Weights of a small image embedding model.
Training: normuon at rate 0.0017, 2900 steps, batches of 64.
Data: trained on small charts drawn from random numbers, 203450 training examples.
Rows from block 8, named by matrix and row number. Each number is 128 + 32 x the weight over its row's rms, rounded and kept within 0 to 255. All counts start at 0. Numbers have three digits each. After the name is the row's rms in percent of the matrix's.
# fc2: squeeze-excite expand (model.blocks.8.se.fc2.weight, 640x40), inputs 0-39
fc2.278 121:128118150089197128134128128128094143128119128128096128144096128129098135128114050000135128128096128149148128136128173128
fc2.279 101:158221117099128133118128134144195142205112111130092128122083118128128106154113189222114135119128144128113143115128128139
fc2.280 099:179108110128077103122186139128092134128091132255128177147128133096158107128133151128128134128128128115128128159108128137
fc2.281 112:196136108128152145145091117068128140172109143013122128121156105086130124128099197128105136128128139084088118135128153125
fc2.282 081:128125116218128255110172128128128116134109128169157095128128136128090115108144147128134117060128128176128128118120128115
fc2.283 125:123128105156200162139063136092128134035141112128093165128133125143094113068120128116119113128128143128221128139138158120
fc2.284 091:128128153128091091133128124128128128128113128010128146116106124095128139152115128152128144128240156100128055119128128113
fc2.285 123:136239128099179128110068123128200119147144128121128093118160118063128138126110097126128123128128108164137061128103143128
fc2.286 081:172128120206153110141128128175128141166120128128128128147128132165128140128165129057139128100151104234128128112155200118
fc2.287 098:128153120128159128116166124118185146184119128111128128148086124189128122152096128128128128093128132000128128121131187143
fc2.288 070:191128128125128128134115138087077128090137128128128134119046107128128108128154142095140128128209128025128178114142128160
fc2.289 081:128128128094078077162128128096189162068113157108128158145128157128128103081122128094107149128201100076131128117122048111
fc2.290 093:128128128127091147109126117094202108101148031128128128128025107158173107134140128155133128169149124128107114126141094168
fc2.291 100:128081114120107128140128119128095113128158128187128141132111151155117122128128000128128115187125128128103128141128128118
fc2.292 088:185128106128128128135128119128168141123115092104096157128142134128173104022128128055144140151186131128128128138119200174
fc2.293 103:147128140181147177149180149173179120128124059178081128125128108156128143050114100094128128135128144094200128128144118105
fc2.294 079:128102119128120128175128161149128150147169128128101120122096117055091154053114208157121134191127128045122128128143128128
fc2.295 130:074128134128112146131018132066128136096128150052157128117128111128169133128128170165122128167065128160128128137128164128
fc2.296 123:128128135135215181116128124176150131105096081128128170134128128151128120128116128041128111128077113128128220146112102101
fc2.297 110:119128108104128131123180128030158122122128128162102162125128113128090123049113174128128137128128078037130159126122094110
fc2.298 106:077128152128182123119128133214128124173115111128225110133185140164157104128139128128128128195128134182128128134138128093
fc2.299 083:128219128128128128128136139128066148153121129159128188128128140088128132092118128101142136014128153060128128129128128153
fc2.300 051:128128128103196067114128137118128146120108206128128128142128121134128167208144128128122114195128128128128141128144027160
fc2.301 078:180128140196161108101128133128070145072128128129128162128092150128189091060162128196128111128128128188085128128128128120
fc2.302 122:128233104085198153118128128076128122189128136095129194150128149108109128072128128122142150128083141156128141156124128149
fc2.303 106:135128166109123147128177133153119148128118201128134147128126133064128116240147175178131140131131112163186093102128150131
fc2.304 099:177128107128074164134075128121128128113104128128165043153096136091128149128121192110142128161099128077047097110095128128
fc2.305 124:088148128162189115128157128128128138128120128164083166120152119128071118049128128128132132036113128125222128121136126116
fc2.306 099:128190090128128128120077140128094128153117080128165102128049117132117119129145189097148121184086101128173128140134047128
fc2.307 087:117067128060128135137128133128128128073149128128128108095189124083218138123128035128128110119171128128137166134143108133
fc2.308 094:128128182128112086104128138128072116057140128171181129147118110128134165154146222050121120157162112096138117135128150128
fc2.309 065:128128059145196147122128128152086149150088159166098153171074110128128144128128128224139112099128128070128128083156128109
fc2.310 083:128128107128173128144128099139206116225128128128100128106069116130097140128109128128141141185099128128068128107160205128
fc2.311 072:128188120128212081128066074128128116120128171102078145124159128070128152203121120104138128119127149128128190120121128128
fc2.312 119:083119144183192128136128120190076128168128128128128128122125128145199111128138141130138151140124120163128221130128046128
fc2.313 109:122128122116133143098128133045128116128128078154192128121072145192069128126104173128136115128128128097128128127131026123
fc2.314 090:128128142167128086086128134128140141132128128084107087128156120103174169061103128128141116249127128128128056128109149122
fc2.315 117:178128122173128108142117118128183134122128210175076128128057128078128151179133118132119140137176142152163114128142192159
fc2.316 114:176094122128061145132091114128065141202119154128128113134123135140053140128133128033142132128182128128128138128131166101
fc2.317 124:128208120128187145160128134098128140128128152100117128124170133128080125116136109069132142071058165204136105105132079135
fc2.318 112:108137132153072159119081133224128141086142091060124114128128141128128139128134121128103121060075142141057128128137086143
fc2.319 107:128128128166203104125197121170128132068128128128120109139202136128069112055135154091133128128107128128192114144147123107
fc2.320 104:128128095164146169135107134062187149064128128109128128097128121149039085077122128122104119128062144109128128135128184100
fc2.321 110:128079097071128128103185105128128128048117138084149095134154140094128103128128128079115139135055158118101064145106077119
fc2.322 097:146107173094146182112125128076128125070142147128128097115145097161071138128109185193142145128128128130069210128106128095
fc2.323 098:160143128077226159128092106098117128060173128128128128112128112108128134145123128096147103057128139088128185128139188115
fc2.324 086:077128116128178134120140135158076128128128128154186052123116102128145108128155124090128173128055147164128118120142034128
fc2.325 087:128128117128147051093173128172128134128128081094116087139148136128172159128138081128134117144128128093079014100128128153
fc2.326 116:087128144082125128104128119138129147027120194164128143146130094216128125079115128080136143184128128119153128098132142110
fc2.327 146:136128124114142159139148134077161119076128180188073128142128109126098143233123152179121118162128140116128198119109127110
fc2.328 062:149128155073128206104148053136128128200110055189153133106128098128128141151121179134128144128087124128128128164158128128
fc2.329 076:128156128124126128158148141128128128174110171137128037128128093175041135152095128146128102123150128192128097128107208128
fc2.330 104:154042144247128149142128119128085119128128128128063128139128128171128154152136149126132128097167134090128085094125128155
fc2.331 096:128128128112128178142161157128128139128128128122172062125128104094148128128148174230128143079128053161128197119144128141
fc2.332 080:099128150203156109128128161128147144128115128128111128158128103128128128019120142122128150128029095128198130146111128120
fc2.333 111:099128150128124144094113133084192125128104171128180176135128140128132128128133128076123138226128128128177089128104044138
fc2.334 062:132128076095081128139128123104218128128115092128128128106041088128094117128103121128135139128128159074174085137084106077
fc2.335 071:051128128076181071115128132165123120192128128076069128135073123124131144176088094119128115128128102168128180122141105128
fc2.336 081:180151133115097137158128144128121128128140128101128068155092128053089122210115228128123159139128099087128103109142128134
fc2.337 115:138058140128128128144099147109030136193136123128051112138174112160067128164148149115123128098123128128112181118120128128
fc2.338 113:042068128128170157124128128112128128102117139153144105128138119169128157128128122155114147224203105128164065131136128131
fc2.339 112:172128144128145117131081115128152128099117128233110162142128118083160112177135128039112125077128161111128128161128179128
fc2.340 076:195126108126154128160128103128165134148110128128046128121128146128006153161122128142147128128128128164187128086154117137
fc2.341 103:116185105128232128120128140128188128128139204111128128141128115175128133093097128144120136128128174113064087163166118119
fc2.342 098:114151137091128125137112149115179124162143189128087147133128128118230142165131128121121128128244128128159128096149128112
fc2.343 133:098153124085128117116128130063128128227115184179082128136181147092128133128130128055128101091170128092128128128135128116
fc2.344 104:128159128195139128119128134128147146234128065152128128137128115128182118128149039087121139128171145146139095094124128149
fc2.345 112:151151131108138128092175116142114139128123064128184106133129115067067119135124209067124128089128132075128061127128125105
fc2.346 111:145128128072100109110128122140068141144110186252124128116128111158133116179103128056148109128097138110122134125117152134
fc2.347 099:177072128128089128142128128128128137178134128126029132139175136169093147128128175160134144128161128044090107130128082118
fc2.348 093:082107128156162081137128128134128111118128128128101114128088135077169123208128128022117089128118128150118145121141198167
fc2.349 095:128128119128199128128122137163157109092128128128128116136128128128128128180136103000132128171128116187095128140134128140
fc2.350 105:091038138128128084150156143128031138112121128128116150133128121128175121119144050180124149164178126118168131131124128144
fc2.351 084:120128128128128145151128149089128128128128090128128128128137115000231128131111128128116102128128167128075084128141128141
fc2.352 106:128051101128103128113128128109128118196151077176128100119075122128137147179128198080136133128071128077128088094144128128
fc2.353 064:128128182063128171100160148128147136128128090130087170078128128128128108147068128128128106082128173023169128134128128113
fc2.354 123:128128128128196118109128128112129142138145144189128204109065125166076109035132105128131135109088128116180171147118128132
fc2.355 091:093128122128128128088128137128100115091128157221091116146174144133128120124117076110145149128128139154128000132126128118
fc2.356 099:149128122128174120124228131128156123186160128128128099136095128108166138138091128211108108125141113163152191111153178111
fc2.357 102:128128128182129139164146140128150139230155128162092128115149128132128138117141128093136151128144128142198200128140037142
fc2.358 092:084170132128128107128128133172074128197128100128139143128144135128085115128110061012138089145086127128099106128128111134
fc2.359 099:069052107124087118106128136088231109103128128128128098121150128151094133128114128072137114161114128088128063137119167122
fc2.360 134:066128140216136128121184123147072131122150128125132128141135097149100140093114136128133115058130145153235128126119128147
fc2.361 118:141128138128163085137144134111173136198128128194128128133170115159083131128166128158128123084142128082190032097128128131
fc2.362 109:091175128178128110128070118157185121152160128169154089146157090128077128128141202135115132147128128033128155111123128123
fc2.363 087:197128081110128074122128128130150148176162128121138128122128121030128124128139128078157123087200128105100174176128146132
fc2.364 089:128024122128087103111128128156128133172128128128060156111176150053128119138144157112128111048128120106128128097128095128
fc2.365 101:112128137128128107114128137141116142020138177134128085135123131157128132213113128140115120162180110173107189125128064120
fc2.366 054:100109134130128144142128087163092145128091220128128128148128147091087128128114182128153157128128102240128153112128082115
fc2.367 090:128193112098128062177079141099210124067128142128128128136128137069108109128134128058128112128128156128172088115106116122
fc2.368 105:082128152128128128151089124156175123171144128171054121134156120128166118174119171210149135142128076175091128131170169124
fc2.369 080:187128128090104156142128128128128134189145128126097128154128095092128169128124057186134141128234118114110160147135077108
fc2.370 128:090055128098117128150189125171038128073152128136118144150119110128170150185124128158133125128170124132073180144128128134
fc2.371 102:075152148100176128100072133155180135057102128106133101119128148155037120128128066150119118175128128146183128127118128128
fc2.372 111:105097128128128124128128099128128106128117187081128140132128144080222141166135164128128132165051140046090128099120094138
fc2.373 099:128102142128128120128038128080114152037151128080204128140110115128102147128112138117128141078128128115076128119089175116
fc2.374 107:108144128157128083163222128057110131173122184209128142105106136106128124128128178123136121128128128111151128106111064132
fc2.375 094:203128136181122128119128144134139147086128116128077100116246136182128132128135128064133100128165128128139092104152114111
fc2.376 126:128128144128128113109087131123166136096135069086083058124137115128135152068134128128112109209128101128207103128128188105
fc2.377 077:110128098128243183108128128225112134128064128128128155128128118174128138136135128128107112164109155128128167140105151109
fc2.378 104:172128148160128122122128113141139128128142087210093128160113148219128117103143160128128147128196082045111153138137128141
fc2.379 129:044085137128088128121128128008090133128148096128135160133132114119135120046120165128150132128128128149139128144109087128
fc2.380 084:164128096139128177128182139126128156126128189128186072128128119141128113071149208168141105185128133128062103108123111142
fc2.381 150:194170135106144083122128128109108120014132147128128117132141136128128128092128146075132128128154108124130027128124088140
fc2.382 111:150128138128050157066128128128125128128128128146194128135090128128128122205122082128158128158162145128064192133133186151
fc2.383 085:140128155193207128128128157192138104197128128128132125133128089149121115096134063093114118103156120188164066128128128128
fc2.384 089:128128128163159183116128137093100138145154128139128162156128133046128135128119128000137118122116128074128084106103107122
fc2.385 078:115207095128128160097107128128084128128128128183064148128094114044128128152153128148135136128170160072128056128114128137
fc2.386 094:208128128100056111116121137042121137137128022128079128104128107072131146128128128128116128105146128116128128096128128128
fc2.387 094:191076139119083128100128121128156128056128112146128119103128153117128128149145128036117099128180114128151032128128115144
fc2.388 092:128128138120107101136128140128128103016116128006118128138155147128136128128117150123124106128128146173177122121149187136
fc2.389 120:128128119128127128139128134123167149076112192128128169132204140128135149085121128122150117128092119094125000133116173118
fc2.390 105:123094133128185112116125134143170128131104081225128128103177140128052128132118162084109106128175135173178090128099128128
fc2.391 088:129132119128128128128128114100239142095165093242128128128113104128216116128148128128128128118143128128149145133122146139
fc2.392 098:138166101128152153128135128128134137128128128179067121124116109128128120084115224172138133131128128031070146113159079143
fc2.393 094:113164097092172100109154132150151141128096128115091124142133132210152128044112095180139137128218111167128128114144128107
fc2.394 085:074079105221168139107143134128125137128088185102128060121102140198128135128106126151117144128156078086128128133102101128
fc2.395 087:128091081128162188134128128140128116200128158168128145146137119160116106128128128128128153140135146003102117119135063149
fc2.396 074:071128128128106161128103138098128134143151128031128173118101103128128128180128095128102120128011128128128101128086128120
fc2.397 106:195093117128059128121128114131106128128116157181106128123128128049128123175149148088125136128128128022116164148160137116
fc2.398 107:142054128128068128118128112128087151128142128165128138111139111128108133120113159228128141128191136094072128144128051114
fc2.399 103:175170146128128128144128102075181125186120128167166128107055086128128135128128160098128133160128128021161152128128128141
fc2.400 091:128128075205092100089128117115128154128148138128128128119128128142062119128112066028165135128103114098119088130093080128
fc2.401 105:112128128128146164163160128176127122136128128128193152131164128144017147128116128086113117128181128106217163127147141111
fc2.402 080:026086153070128154103136155060134142128128170128128161128128111128141137130134111128128104056128128096047128118128103121
fc2.403 111:150128140179130121116142145128128138024128196051128128117173150128175114111122128119132102128097122128169051128128116103
fc2.404 092:148156102094099200143135158055128128059121177122128128111090128129128110128146118160160137086128124064041128136119117128
fc2.405 096:209080104128128128116119141106058128209089162128128128132128100094128097128114092062107103082128128096178109113113128136
fc2.406 100:128138091128044086128128119128128136128128116128167067124112113128128159255137106128097146128140128128067140128128135104
fc2.407 086:128186150212113160128175132125107124087128128062140114146128138164128144128114195035128128121128115128128128137157183108
fc2.408 117:158168128148139144149139140175155128110142130147128128128144142158086138019133113145138156128075128068222161141124122142
fc2.409 087:186128132125097128128128115233128128128128110252128111132128142128097134118120085078160118128128100110128141130112105148
fc2.410 095:128163139149152073122128113070207121128096128180128204128091141080111119083128129066132120133128153128093128150147185111
fc2.411 083:134128128120126145100120141148062118244128131193120128128128160128128134128109128128142128128245155156128128128133128128
fc2.412 117:173128142128128142128111162105159124077137241076128173122128131128206116089128092091114125140155139128095088136131098134
fc2.413 115:217232113141128105142119128102229128067115128163108128128142128104128139132128128128136123128128128128128072125123128147
fc2.414 119:103071131081158090123128128227128112180169128131086132128128123057147147151117104128135113180128128063100129124155128107
fc2.415 104:199128140095145128128127128173147162235128148171116128128155161141128145128110192129140108179136141192128128136147083111
fc2.416 112:228133143095062110106128135128117134058111135128128128128128112120127106199139140036137100128128113079128128145128153128
fc2.417 092:118128128128128133118149135124201120147114128195125115120128116128062098128102128044112128165047150128184185097116127147
fc2.418 064:128098084128128128103128113128128133099149128128132128118128157128128183128122010022128143105128128128103128142116197114
fc2.419 127:132128132094062107156190132059121121128128128189128128117068128131128128114117086108122133176128126064128166113118213118
fc2.420 128:207128132086086124123128125105128121042128136166055099122157138094165128161115140128128140128214118083143117142114128128
fc2.421 127:177121122159122128132153134108128128128128128223128118104094128058128134221118177057123134177139128114100128106117145131
fc2.422 136:157132140127182078094150131136128138098128160170089128120171125199104145069132066074137135139204128132162128146100153105
fc2.423 102:128184104073138133123128091128128136236128105113162139122128124045131137110101074191128111159164128155128128125117153128
fc2.424 115:128128133102187128132128119168128138196141129187150134128132128107128115128115128128120106116240134088128210147132070115
fc2.425 108:128085128126128196100119119128205128098128143128128113135127135082214117128108128128128137128128151065175051132148075143
fc2.426 070:128087078141128128082128109174180136128095182101069094141120093178098150217151182158142141128128083128128128130128128128
fc2.427 109:144129123126098148145137150165151120229128087213116128132192116201136132128112099140120128082162150099128133107128161135
fc2.428 095:125227145171128116145128139128194128128128132181128169162092111054088111128106150125125137128128128051128128149108088123
fc2.429 116:104128139133094128128128117128128148096137111198103143128128128130126135085114067128125145128252116169207098105140128138
fc2.430 089:183176113025122128134198122065139128128128157154170128104134136078095136123157128058095137128128112128150128124128114115
fc2.431 099:108174157128114081112128104078128112128117128197069141128130128188128144128124157085131128149075128052164128128132057165
fc2.432 127:128162131128158128132161128128174114072128128187089128120128140102136114098131052128128104165130137128196016122128128112
fc2.433 111:128219150128214128142128128091128128184128128128084129122082137128166122066149104129120128085143128080078128136088105112
fc2.434 094:128150114128106115113040123127081142082137090031128127107105138128128128091137128070138137114097114128102216128143128128
fc2.435 092:192070150128128156113131075128079138045128119128048128122083117093069159165153149128110117128128135094128119128165128136
fc2.436 084:151199103128128071128091120153128107222128128128124118134128108068248108128136112128116128151128128128128128116118128124
fc2.437 084:052128094128154163128128121128039121194076128158171128119128148128128081146119128148148145066128128126110128101136187087
fc2.438 081:119123128128147128158128111128114156138128112164128128107215165128128106128123000129141104128201146128160154151128128111
fc2.439 085:128108132190128128139134152089037128128128128128128215128105123099153120128115219151152128128128108128154198128105128110
fc2.440 091:065128140064128128116128134150101144064089150128128085169114139142066128094122135150139122092197128095044128111102128118
fc2.441 063:126128128143095079154128162204087146128161187149159175122128128128128109221108136127107140111167060128128154132117084128
fc2.442 050:128106128128128175109128165186228112128157128128128128138128165128050149128163128121111128198128111107174077094128101111
fc2.443 057:127115096073128128116128140121028128128128128156128128128128089128095135148119048128099128067128124185128124130102041121
fc2.444 112:155128128234128128128113135090217116128124128128128211132144119106128151083119128128108128185128178094159128136128151124
fc2.445 082:200128149128070096089128117122113141128128128220128133110128102128109133128132144128149136112128143181187145128140023136
fc2.446 096:067082128158128128128128128128128128081128112128128133114128133128255123128128128128136164170128098103161085128133152163
fc2.447 104:128043115089048128122142136096086099128128202107108134131113145162126133128132184215139148143114153114094128121121128134
fc2.448 126:128204131128145084131176131128187128087128145128128173128126122212087110060107128147117112115053128089128128145136152138
fc2.449 113:102128109128128118153121139169146119236103157042068128122173128128128100128135143065134122128083090162128128100138107128
fc2.450 086:128128152128128128112128128187128128128128211128109146141163128128128116128139128128103114128128128032194086128128229096
fc2.451 101:130128143126128128111128115128128103193147100128051128145092100203130117105146173140124117068128095022099128132128128143
fc2.452 109:165128170128128182128156140128132128059142128225160114151158153080133140180106181111145128128144150164128198135128113123
fc2.453 097:106102139224051128140136141128128135169119128182128138128128114128128109141128056113146106100163128034128128101109125105
fc2.454 078:039192145196128081104087140128128128171128128084105134137119119199128096155128089128111135128174128128066128127117128121
fc2.455 103:105128128128147128128128121125201120092146163128128128114158135063254110112128128141123119159087115116128055108101116140
fc2.456 092:128128154128156083106059140147170131128114081128027128108128128086128122077114101128133128175128128078150050122142122135
fc2.457 076:142071106172128088128086124128145128147152189158060128114128144145158128168143128058112128059166167128112177155133128089
fc2.458 079:128128147128096120136110128090089122113128128128128129112128133058239134128110163175119124128128138136169078091128219110
fc2.459 080:183120082168136128147177124128121119128202128128159128124186124240128128071145089134116123128126128128080128156119128145
fc2.460 087:133157128128143110092082133234158151136144128128128148150128147128128147192119128033107128128099112124128150128112202100
fc2.461 072:128105162118075121086068128128102102079022128128128128165128150128128109149141146053148145085177128138128128167128128151
fc2.462 085:182128128205157128120128149128162143232138152078128158105128128128102168102128128149122128191095128171078137140157128133
fc2.463 120:184142136117125128118128128081192121241123100174118128128093137142128107128132110139134128171180156128171181102128083124
fc2.464 135:069128124135178057128128130128123138058119128151128104122188140175177123091128114150128128147214143128193128099121137134
fc2.465 132:202128113112073116119143112028128128043128161201107128128128139153128138128138164098157108120147111107113150128136099124
fc2.466 095:071121119128128136105102157186097133088132084198134072128087150128190163136128128094141170128192163109096108111147096139
fc2.467 107:172128148128092149124091111128147128128120170178211100095128131132140122194146242128116144131128140128096128134141173115
fc2.468 082:251128133042096128128128124063098142128140128129128128128150115131128099128107160206128136128128128103128102092136128120
fc2.469 108:177066140079095147115172128128139111128169128052128128119122128090128168195151079194121109128081092128111167121120128118
fc2.470 098:128143136128128157135128143128137128128146214150154178108047138083119142226136128088150137133094128191106162111132128128
fc2.471 095:128128128036096128077174139104124128128131128185081128153185128128151139193143120080140145107192128128132130143119190124
fc2.472 047:075128143085128128054128111128171103113194173230128128154176089128090120128118128128100089154128128128128152128128096137
fc2.473 115:128128128083141082143128140104103141192128054128128135123046112128173128170140035066122140111135132156117135137121128122
fc2.474 076:112128128157128081157128134128065133105149138203173128171098162040128128145128135084135140084128128044128128128119110113
fc2.475 078:215128090143137128156128128152170139083156155113115128105164128128127139069128106066102135200128128128144035128128131128
fc2.476 100:128140133086128128102128097128040115128128162142128173136128128128107104051117181060108123104200135069128128120122087141
fc2.477 096:158128138120194177128154118128072119128164110185102167147091146128147159152116128191152118128128111045138065145162149117
fc2.478 103:128186128128139128141047137140128133128107128172128179128107132083132113075134084122164104128128144053183044136128128119
fc2.479 102:155158128128200094128148128021190134136140098128051151115123107128181138128145128128110110175091102146129137128109128141
fc2.480 117:128149118170094128136096118167132155240112128201092128112115140144099115128144128075134115083206148155140138128140128135
fc2.481 088:062201104192087143148098124048114124128122128128084108128128134052079118128159128107146110128107128105128128141124095086
fc2.482 074:125128140128128153128145118189128141040116028128118128144088143196128128128096063128113073128128128115150163128108143145
fc2.483 078:187128137085128137139096133065128107063128094093128084132102137128170153129128049090134128100119108043093128128143115109
fc2.484 096:111035146158128162098128141091103119090147172128186097106128156123123116088128133077134128128157142128134202145108055137
fc2.485 110:195162101097143149140128119105084128104127128128128135122108121058081115128147211094133128170129128186201128095117090111
fc2.486 103:128152093128148128128128137128128136216131130176185145140039124039153122128125128206119128128128111128128128089146128122
fc2.487 116:128160132086134108122159141061128128213118145221128117148128117135132140128121128128152120161128133098155141128137023144
fc2.488 126:153128144148161144131101122110236133091118119138074168139191140128047132074137150128136096090144136128128101138114159142
fc2.489 074:164128128128128088089128128128171100182128098128128128128170128070128128015138128128123137111075074128068141128091101128
fc2.490 110:120200111098194128115101132102144143215099129128128128128143138062064118079092054128148110128128102123128128144128128128
fc2.491 130:141117124136128064124128133180128142059114128152128090123183122088128134108154114128128151128232111152128041101128128125
fc2.492 097:162128087128128160091128116128128134130119197128098128095153120112043159152162128067135120171207129128188125081137128138
fc2.493 119:081063108119067095135128119130183131128128090128162128128128136128128128128140124088115133128046168128192219109114126141
fc2.494 089:171036098128086168139180115105128099084158063129128160114128136128107109113165121122118134080159149046128141134114120105
fc2.495 091:128099132128128128137080164022163114169126128177128133137128114128128121128087016128162146128145153147128090139128154140
fc2.496 095:128128136100114158137161113128128142097143168147155127098102118128207128255145128152138146128108122155128128145119128117
fc2.497 136:166098121086128128112128128120159120045162163162128109128107124084128128237145128049132136129082125128126121122133091128
fc2.498 072:128128139128128074085128154128128123093146128121096123128165088071160128128117096128128137251092128182128062138156128128
fc2.499 095:128100108128074128095030109171129136138165222128128128128159091128112175128140124128131128105089107128053128109134128135
fc2.500 095:109047141128128131094128128128128154195128161128128146144128134128128144128116091092108110123203155051071176128107128066
fc2.501 078:184199128128128214139128123030128100114124076128116128119193101128128144115133128092142128079128128128128166138128128102
fc2.502 082:153106140137128128102128140024128120128094102128085171153159107128128109019101115128137119093163129128083125090099128140
fc2.503 067:096128047153128128104128113125063136255128128128117091110128119157128086128145147117160128146142129128126096128128136138
fc2.504 105:193185116162062112128141139106128128185085128128128190128107099205128125128122105091133128128212130128146100134148128134
fc2.505 067:108064144156145105179150128128128118111128240120128165134154095128128108063093128076088128128128189128128096122106128128
fc2.506 076:128128128128147128132143128078131128109128128182128128128199095175028151064107168128158166128114128128153128115118054103
fc2.507 089:117135146128154128098148099128128123134136128087187048148128120128074119190132184079128144128086123098075122107136050159
fc2.508 100:128128128128128188114163128128128124096128110136092132138090122162128103065128104108132092066062120162214206145147123128
fc2.509 112:144092101145126038150119125103102138117118109240128157125128096128128121128124167097128128128117096045144161148111154138
fc2.510 093:060020132128138215128109128134164117081128141101118157136104162083128169181154128109118098128128128128128147116123137120
fc2.511 127:128128117159057098132128114128164120038128166128044128136138124128120117147100128128146143148223126130128065117136128143
fc2.512 089:128161134128162117137128117072195122205137128124128128137128128068128128187091072136134137067128108128133128125137036139
fc2.513 088:105148153063093156123128151056128120097087076185097109118168128099154134128149128092100128128053128108124128139117056114
fc2.514 120:097128111153126146141137128108128122189141128130061128137204147101073116080133128154145111107200091064185155121124113107
fc2.515 108:128195128128128128093128134149128110255146128112128110139128117131128117150135189093143123114128128216079122128141128137
fc2.516 105:128115144173130117128097138128128135128118079128040094121122116128128113061136128128124128168211128188147128115149211093
fc2.517 116:139128122042100110137136120064159120101150141022128081148086113129085113128133128078116138086082128133147128105118128133
fc2.518 079:128128124128100114134128135089128109055077089128128067128079118062140133105152188069149087158128121128128128127128197084
fc2.519 090:199128128133147101097066120186165118003128128089128108144128111128128100128144133098138168128128115182124128128128128141
fc2.520 116:135161089128137100108128121121129128255141128137155128123107099042128128131142045128128117128168128129134124128137128133
fc2.521 117:130152128186128173114075105128128122128128119128107128128148154128071115064138128079164110143054110169193182128126180104
fc2.522 093:128211128210128128128128118168187128080133128169128175136047124130128139128113128063115128120091128128178128123107128128
fc2.523 114:069088128152180085131180134182110111164128128149174114146162128198128128128128110052105110122179105134149084151124151109
fc2.524 106:128135099088170076138176108177118137255124137135128128122135128128117143092128059128140137128153126128137128125133128117
fc2.525 106:128128128128128128122126121224164120128153128189128048147128125092128119194119117030122136120165128128128128128128104164
fc2.526 074:160128139128163188133128128055255134128186128128128128096173097128114128128128128119138162128140128128128128106123091118
fc2.527 116:082160128161223055103097133124128124144128128174128105133208135187128124115160141086120119162137144096096128103134128144
fc2.528 093:069060145150107128111128117186136138128128192128128128128105150193128139082148191149138112123160142061128128128144179078
fc2.529 083:158128133128128128146189105163132118128128149128108128138143134128128142136119017023128123135128128056128126118146072110
fc2.530 101:230128117140128145138199104082128128183159128128128141135148120117118150073128191108099133160181109081110109095128111132
fc2.531 105:128190107128147149144124117128154111125173106115161128122128128128054138128116084076110128098147127128224042106166128110
fc2.532 081:155070128147069085139041116169172141128162128120128128105057084128128141151115128128128107128128128049105128128113178128
fc2.533 087:165128135112177102121140121061140128191128169160191091097128112128070105057148133128106107165171101082128128128120097101
fc2.534 134:128094133156101154135161128128104125255139183134080128123172125116128134103137174127121128104128128081094128130118128139
fc2.535 069:098063152057128128121239106080128128128119130128128138139191118128128115098122128050121099126128128094128128126099117106
fc2.536 094:148128161147151118156098117142187128128124062171128128117093148177128115039121149149119155069128128080128187141128071121
fc2.537 093:128128143128128128142230136128060096128128128194128095137128147128128140198138113161141112170194094136129179104145148112
fc2.538 098:089159121084152128097128114101190112056112060140173077111128121128128146056118080128152133116128173128128175128136091113
fc2.539 088:159128128147083128101055128233128138128128128171112113111091101099128123153134115067080134128167128068106132128102168122
fc2.540 092:128128106059223128113101148100195123192128128128089128128167120128174132064128128128134133128128154179163128159125155112
fc2.541 080:126128093189168161079178134128128116128170128139165152144128128173128134049123106088135110128057128157076085128123109078
fc2.542 110:128138087097128189118138107101076140128160129128128128120128128161128119048128168176123142081128130019074121128123128110
fc2.543 118:128040128128128113131196122128128111089117080226098089117134128128110088152128179136143128148091128127099189117122128121
fc2.544 105:072196110206092164131128133128087128128147174013128128112128106128128094120140166128145119152128152128128128116111098146
fc2.545 105:158187123114122115128140135128157143248133180128109084132108103119130122127146061173113128163144127128128145110144065157
fc2.546 108:111128113128128116160196137133228118111128155137128182116128095146079131093123178128128143128164106150228128126128128137
fc2.547 100:128128119147242159110128122128136138052144128182128180149128143128048135116155103081128142090118128137110128128128124165
fc2.548 099:128155128128094071156128112128128140249139169115128128111185154044147148143128128128134117090141128090167128107107128118
fc2.549 139:128153138097158131139128140156086117128122114128201117133105128128114147167121069001118128158155143187110168128130128111
fc2.550 111:128207119119133128105165118107157125240117194087118111136148110123128146128148164080134104196128154128128135113122128104
fc2.551 109:161203101103194141115062128140230135128128173135096128123188138108105128076116101153118132128114151128145128125128128119
fc2.552 088:066097138147128091161245128128128119132128117128104128123147134058125098081124128122143134128128128120167054131122079109
fc2.553 088:100128128128216094152128139128128118138101204153086186151062136128128128145147081128102149128102058175128128132132162147
fc2.554 093:128164092128132110140157128114128120128128128149112108136053102194128110200112198155138144043128128065156105118150128116
fc2.555 113:128076111058128142112136128087128128128140128205128143144117132128120122149158160152128139109152124000139141147140128113
fc2.556 091:202131065128128128142179134158101120147155128128114105114128132128088120085128161172142119105135128048029110151116128144
fc2.557 082:085139128221120128107128144128100123128128062128128106101095128128128105044164128159128145128109138128229128113136139158
fc2.558 090:109128106117128128139128120054060148224128128128072128149173140107089138099142128130153128078170114128135194101095128133
fc2.559 101:153112115112128092120057117128218128128128128128132162133128119128091116080099094062110139163149119204066095128120105128
fc2.560 080:175128110076096128079128111130169128070103138159162128161100151128128128085104043098136115128128128128176037111124128120
fc2.561 120:148113113152115114131110142157128122123118169187128128122128119090151135003128128044137141128128118128128135122098049118
fc2.562 101:128089128187128128128140102151174150115084128243089128109128138184128101103123114082145128150154159128166066133128117128
fc2.563 102:128131128092129086145128138128151142035091144098083137118128125128128099128123068140140113220128106084212128144128118128
fc2.564 077:128127158167079150113128109128087103128128128128128092120204128128093147128121115128093138027190128067069128139104128104
fc2.565 135:043128128145128095138181135151075121128094128182145146121172128155202116100131128178123136207128104096128128137110097139